{
  "encoder_arch": "mlp_mixer",
  "model": "image captioner",
  "dataset": "simulated stained blood smears",
  "train_examples": 195000,
  "image_size": 32,
  "crop_scale_min": 1,
  "horizontal_flip": true,
  "tokenizer": "word",
  "vocab_size": 32,
  "encoder_norm": "layernorm",
  "encoder_norm_position": "pre",
  "encoder_activation": "gelu",
  "encoder_mlp_ratio": 4,
  "encoder_layer_scale_init": 0.1,
  "encoder_parallel_block": false,
  "encoder_inner_norm": false,
  "encoder_drop_path": 0.05,
  "encoder_patch_size": [4, 4],
  "encoder_conv_stem": false,
  "encoder_layers": 16,
  "encoder_width": 256,
  "fusion": "prefix",
  "decoder_width": 192,
  "decoder_layers": 12,
  "decoder_norm": "layernorm",
  "decoder_norm_position": "pre",
  "decoder_activation": "relu",
  "decoder_mlp_ratio": 2,
  "decoder_head_dim": 32,
  "decoder_fused_qkv": true,
  "decoder_bias": "none",
  "decoder_qk_norm": true,
  "decoder_parallel_block": false,
  "decoder_inner_norm": false,
  "decoder_drop_path": 0.05,
  "decoder_positions": "learned",
  "decoder_prefix_bidirectional": false,
  "decoder_connector": "mlp",
  "decoder_tie_embeddings": false,
  "init": "trunc_normal_002",
  "residual_init": "scaled_by_depth",
  "optimizer": "ademamix",
  "lr": 0.0006,
  "beta1": 0.8,
  "beta2": 0.999,
  "eps": 1e-10,
  "beta3": 0.9995,
  "alpha": 4,
  "grad_clip": 3.0,
  "steps": 7400,
  "batch_size": 192,
  "epochs": 7.3,
  "lr_schedule": "cosine",
  "final_lr_fraction": 0.05,
  "warmup_steps": 140,
  "weight_decay": 0.3
}
Rows from block 7 of the image encoder, named by matrix and row number. Rows with one number belong to one neuron. Each number is 128 + 32 x the weight over its row's rms, rounded and kept within 0 to 255. All counts start at 0. Numbers have three digits each. After the name is the row's rms in percent of the matrix's.
# fc1: MLP up (encoder.blocks.7.mlp.fc1.weight, 1024x256), inputs 0-85
# fc2: MLP down (encoder.blocks.7.mlp.fc2.weight, 256x1024, transposed), outputs 0-85
fc1.969 059:171184153188139081132122090157173083151091122151096115079145183108148146178074190145145105129118101105131100161125148133154095107105101167138079129143141092139116131155158131153103135095149138175115115114127126123153127150108149088150161114097069135126121130
fc2.969 064:137050109106163170111115116065111144100158119130135107191082099164119054109115075165072140104106156132071130135108108184105135078113087121124119159134137172093068170182152166119147110140162128112107161141150117128150089117172119091136197121123122145139105127
fc1.970 090:044096109140159115091140107109135129106112128140168137101130134161120164116150217090091207135149095172133072113140133133144178156112135124140133082124128111129126142163149187148112085137097085116139184103162081148088105109128152134125137183100029101169105115
fc2.970 076:122125113137124152137106073163144172124021175158143099141116166111095083126094121120177066107126096165159197125119127176093134132147180064108147146084158129155117122197156145121137125128139155088154119130138113053179137133118096148179108080173145130058112078
fc1.971 103:050085105162123117139162143158135159122124089165101096137115147048133123130120106105123125143070119145194145111067201175159120144131100155096119151137103126137134061194117128091148069163117105087121091112104130101105160110160099166113155112117116157172160140
fc2.971 094:105169154087137210140161138129161119156126142100112150123106103124109147130120059108147059130132162127086136125198117165080149118105183155115071134139154145143138141088101170091141188117143128171134113108123126162153083054119168175096165135082115135133065097
fc1.972 069:108159098143172053133107160107126148048143123150078131144137078154145130148130178176102195107112116108142141135149132159136061149156101128146077073142106070160099113162113182145109088128124138201153153126120130161125145178155167117083146115112059168152131173
fc2.972 075:140117119134100107124113139132116251064115152111108102153078093118154130060126132094156178131122111126078217107089094140123149140133148092146105143118168141098064142157129135134165148128147101180151135096158148090120101115091120119084132124102155131159068125
fc1.973 119:042106056175120127154111146119111116159130123134174117160116103132136153113141104149106184135077131196187101123128178115118152135158100136094113083106121069112149163148152168102130141158141113081103124108131108145150122119177080203117128152064106143162156136
fc2.973 127:137186174108116142116128093182195117157148100104098090153127123104074125092109112101158085104102108142153173083065179137075145124179158113072112139087142153189143147127138179057123151134092199114126088073112120111149120105113068146157175115127159137130155153
fc1.974 116:146117086133133118121145099143178118128094099161098104084115090158092154107089157158170137170104080157121149121152135132135131165095043120173114163129166111062107119176138100115100108144143149156181116118183147145110060137078145082078166176146088108121090125
fc2.974 101:095104184155121111123165160077141086090082147032185154117154134229133148165143134121111136145174117131146101120132142141149156127142122178103124105110096060141155134124181136164089132065116161173094101108085138154126136191120089114184143178095169139114188111
fc1.975 134:062120117124161111087121127135143153076122127142085163053117082143094072130138133107106080101072113171162115079171132141139168148133149096154111125091125164164147102186150113135072077155109109158124215112200119148125097112061124127036139129128103129147106082
fc2.975 136:225146061142147106143105160126105149132123164152171148132113096143150123097168127180124098165181138146071177162179080082142128141111165112121172129133159133098113115095129094171134153141140101124111189123149136118141115155137115135127078090155156101075135120
fc1.976 095:109093127192127104138176091115133135168102077191091139090080143136096167081097241175115117158123091180137168132124192135165090142075099107152127127104200130085141128148170140118072076095084080120118174094118149136119115115134133094100159126115090092133175129
fc2.976 069:123086244126103108122162152081181117125137123095185122129122128145121093167146139164092147152145150096108095112190144094062179119118149193119105164101162116135140157064145090119052114105142168192087134136123162156096075150111191111131141222116192084147121108
fc1.977 122:076056104182149155103133071122146147117102094163109108123111162102094116119093177127141154163123077171141136104136139165160154146092108112170159131157172155104109130101164155138105095116078099082170149078149080182077120076083132095105160161127118067166094134
fc2.977 087:106100157088176175100156124136144126102105114116167124092154125116099114144093119056155124138135111111134080130162079142177164129098151101160153142140103142138078056183149131176166135112120135095163146174165091115137156093152167086154103113195107151145094100
fc1.978 061:153172128114084104131094097117112125148119103153099138135099126143136121141160226115165168083136115123096156162105152153177095171115119110167124112088132124101105123200155162133150131183133113098096158125178141104117118182164144127111128181124092106088127123
fc2.978 063:123071113121096140127089157130150128094126175115177131152132120107120104118182114122064123143106116106051087173127137135057116070124107133098165159125078118189146208151082095121113107127144140165142126246128159074084104164128114140063193105123113093142116107
fc1.979 064:111109131140155137119128139160124097000127072151106128066163140195132087127112166134082125187104075130158164133142143122123130135160136108160139122111165103150093113105138119139094129124146143132135204114146118107152115124103127068123164176105097084097110147
fc2.979 070:158085155137099110130118173057117168094172097155155127163067137118145150124134124153089128125133128113013160121096126146131099113126101137118128138122135163078060139112154129130085134122144085154142146089150161073108089122103141135093186138104162109092125116
fc1.980 110:101108122126135118151145106102110128147098096148098108114082058142105119132096148173110176187081105134101121111147140168165111150085112127167081140080165148076089100101191126113111095178079148091103189118170144141153101120100189083092152129137092098129134097
fc2.980 075:159097106161095141130120200147121102146109106198129137105133177128075140119136128107143107172141079145154124155106099147089118121103059154122153200143113166123126117110099098153102085136158086123131174120097136108033141121133104107088212139145139087071110102
fc1.981 098:084154066142046109094096102150117127219070115145138104157119102133110167102136118130167212143118132172159101117092143150150174126146127129111109114102178102122152188146137185110153103173092117070090105087131112121156169146138117115139118163116129129141148109
fc2.981 080:126146176148149121094147132126143113130123093129081099112154119151113105111121105122165122086078129132150132071032164118064144106181148115095117130073130106119143151170157114111133142118114184134102094077090129144151137199124056129217186121158109139173190123
fc1.982 114:108085056138161110121143108131157101172099113160125140115155133134078134159060145160183133144112064124128146133165119155137137144097023129186114178146132126050121082140145137121130102170125130129150129097168166172101071094078194063070175152141075118114078072
fc2.982 097:100086090100112124142165169092101091088135179150181164095157167152122106163143141154152085163186093172161101162182131108081124148093187151148169143151113100122138137129132125145125113080131129184150111129095145075127114136120147094135059177108170095078132114
fc1.983 113:114145113157187141153176131105107204177120087163062138127038103070112105068117123168178123103118109130037134128162164164156147160092130126179123116146164202075103103122115125129077034159109101132149138121155138126127113077096183133086128085141072118176099128
fc2.983 117:144096104056164131115126136139098093088197149113179092136185125127132125191129141126124198104123130079113162141124041127065108116102134127147124145193127095143144143123072150153229217098176128145151139125135165135118156126183123071133115129112105131155036140
fc1.984 051:160105093109142153161191105145135127162091093113146157085109159099145136097120183143114091168137140127146160122156104141147172160109106150111139090131149144153102123115127139115114060062110166115109070119145101155110139126123085056129161151167136101090154160
fc2.984 058:162113215146126100130130083062119182098161127128127097153066138095155102143147091174063139109140144126048165134134163122114129109135112150108097096123154148080076151107148118087067146116149113158121127085135139114112099127082165130150140168135176124129091115
fc1.985 100:130131213143169096087107112091144160051093107115120156088131106191128154118154192146071131166053115117096163094118109113142108146107099119135084115106137120124105137157175111155123110101117137127159158079114112153114091162053120090137155152143052121114142109
fc2.985 092:179138097112111155148083209105098141108156154122166123138091147097171173073174150133113118109158118096082088120124106130142076076157139126141190131116120148141069143144080109117159147119123116118158125193160144119109156144194098207155134064142101111142164116
fc1.986 122:098060197126125137119159101095168088037120059127120039107107139174131158143121193124117174159085110151147168124083166097122120149127083136133084085146140082099085119186192116111113143107121124142107099089094121145134119204109134101134164175136095159140124113
fc2.986 127:129156192122150166142145117138085124113184081127136130130054133159146166149156101167101121110170112076078145146107158138182085079127169134088156102130066127160087121103072130121137102092127128143129095094065109099130145134151123198165126169121171138124173207
fc1.987 060:155219167096114109152135145097123156048111127140089132102135121145096161137120215121175102104145121083111151124119085097141193163071120123175120135127156114098098080117121100099091059100114077143112144081130105132125111136116136110108141116170081117114111088
fc2.987 066:122110164102082126140155112090098161079158152164103164154123126152120056092128096114107112127160143166156148138081098166115166145153141136120126084092168153104099136148144106153055105144113113132129177163153147112143124150043115132138081173154206156085105123
fc1.988 082:103126166155171142113094052124105130178132138130118051134108109145115102156114127123147186144078137104090154121146142191134135102119116151168066166117131117128143137177115178132128112134157149084134106118111131112163124181117136087124153086156099165145097120
fc2.988 068:145144097097154153133136085186092125133141139142133113155118135106106139124108090089155140116142116102141134125134109144115131097097130080152178158137103159145110113141079130131236094148156157111127123148096070152120159141153110108145097151207144147112087150
fc1.989 069:150090139147164096104158090129142118116086091148079182094115105198114162122130207142143091163139100128112189128119133109151133122086133098126129120084160109107107123135174090129123090094118101149128111106122106172146116128110168087095137132156081097088149147
fc2.989 061:168136172152137100118141111049108123098145122113116108151102152173136098132139127145120129122130135144099172093037127147104159144174125164117125107105137107099105145176127104095073119119121121144109129104113160125115139221119097114177177174116183119115146123
fc1.990 049:103143095120135083131148108126132145118125102132055171122126105132134145101099124141171163126118086148177141179103157130150135163135084128168150119107130118129153154150114201119146090088124081119181189120131147079099109105117096092118146179099096132079121178
fc2.990 062:108106180144108075126112123055161168105180117136128078158097138116147136138144106161087159101099144121059170113054120126096132104179108137114093136119177110099117177150137124098057146126139106181130153083142173117106090154075142115097193128076144109156096115
fc1.991 068:159093138099121140128129081141090102213134085166107155115111118146078119130085175088103107167163137130094137185120137155109132139045097105169109156071159087139114133102182163125107107178113117134081153092102100117155151103114124126113158146148090085128126149
fc2.991 067:150152143161121130136124103156135098141086133093127126060119189151062103189126121124098063127120113126143057173152131137092120096109127199142121144117095091169183107105086106121131096116108134099114137169067108160092173164198090085151173146126129093145142134
fc1.992 104:059104083156150150173151142130165173050113105133121131094074113175138161129093092155148120185138113182133172086155133140160135126123135103119140138130140153054121104121138079108126112134139102112186157105140140150150119109129157154115153121066066109113134103
fc2.992 104:096082125139090094082122150066069158058117149098174175081200122147146145131152131120163142144151145133138136125071088124102154182131110162100130096145066090133134124146145128129137153049133107157157108066104146089098144182071083102135181108118156140089119102
fc1.993 089:087112084166174110125116169114163116105090104170101110075140111168116134107084153154151171182119072189091125057140118147169165147102129109181131138131125116053141148149181099156128111126090097115166160099160113178078079098114169104090136127107024111188108110
fc2.993 084:154080055094140157118205118162097104109110199143172176127180149140085099124118124124168098158170108131212109132108064164065170174113136140135165164115141124107134107102136107187146133116130100139134155138087158119156151177125049087135117161154182129040118095
fc1.994 104:134127075163140098152139096102144156150107076179082105121081117162115188068130163148169127185139076166071191136125161125158093161087103059151156126123137144095105151174150186113076081137129108113148100084101129139140124157086138127087174144143076103110116156
fc2.994 068:151148150171091122150106125102158064119080174126120118124130138174126124165114156176154199125189113126121078105084149128084166106175112143132122117122133052108164160158157171121084105080101123139152083146113150108118097183128112114180133154104100117150135146
fc1.995 077:127132147082107124132108065093105157201152084164101126133112137102106117111128178173130115095135088115080126179133166117163114175118128126147132160098139177109103086171150152095065058187115077040113129078178135103082146135135179201117149137165147148091125134
fc2.995 077:132148109091071157167150170151109111130153192059177137145145095099135127123156124121115101142105164080064101154190106147077160086133206132149147132156139093154193157144074103128085136117092121178115120226162190106150080109089096097086090072117147121116062100
fc1.996 072:132162103182172118139069141102214125163113103180142153110117143194142166137105082171151161140121101104083137117177122119136132178096085065148110158112148153113123149138169121135130113196138104127148130114149081167094148090124165172111173101117000090181110079
fc2.996 080:140108041104124125143186135120107082110099223144120129085190106158107096099137166134147128162113082138160049120103160128098134145100183114144147141158117129113130142162080123118156133131150140141080179138093173089143112223123079118147098095154086133124144104
fc1.997 101:034093106146168120117111116076097151097101065152092055122093091159096134103145127141095158189119083188089127126126154133155106122094091123155140068125066118121087101163140192157116099136144137116117163137116101112125097156127155127120139224092132126128161146
fc2.997 078:121163073089087112105115077150122096145127142118121101120165096105128148153109071078167097146125113122184136130190082161067135104157158109158166155125111109191134098184081162117204133109099191104174077206146089115151149126159135069134108142158124130103059141
fc1.998 109:135158147159132071099103095125167151201131118167100145094082130103099176086155179164119126103175111107060122138164143097214150163080149127193134116103103144074123120155131121118102054119086102105101100129145103132106170123126187133131122108139114083189176175
fc2.998 123:167130090065153140143161111166056115153139170118155089153121097135080140125102083108112128129116104095114105140136076137041143038109097112144116178116157110115122152061110163117171211194163172131134196133164137147163132101172110114091102133124147109150092123
fc1.999 097:158120161133134117174170140105126156145086111122091129133105098128152167102157130182139143146103136141097214128096135135151035160091092121086098099126148100033149153109139125103127115152144176117125089071070156148142080136113165153135152121141014147135137131
fc2.999 089:125134163183145144119085127147128096132102108094125167131146119189102130133139139110140176119129104083081110076077093112159119097146138145091179114113105121188177164135121122175148180101099102093109104130090105175097166202157062127171161105126137103178144134
fc1.1000 108:127052144175141140109162110136181128121104079159128119117135177087126162171103155144190190162146081150114181120102143145143153201104050126150150184163201148031133149102178119135130131141078097125131108081129119145093127085086167089101149144136095096152097074
fc2.1000 078:149086183122115189152182187129127089121178073094143093146111168156099086162125107157079114158163144129113088167169190117102174121074153191091161189130101178084108138124168068125139110114169129129128125180104149136113101133099167091158134163117167126116142113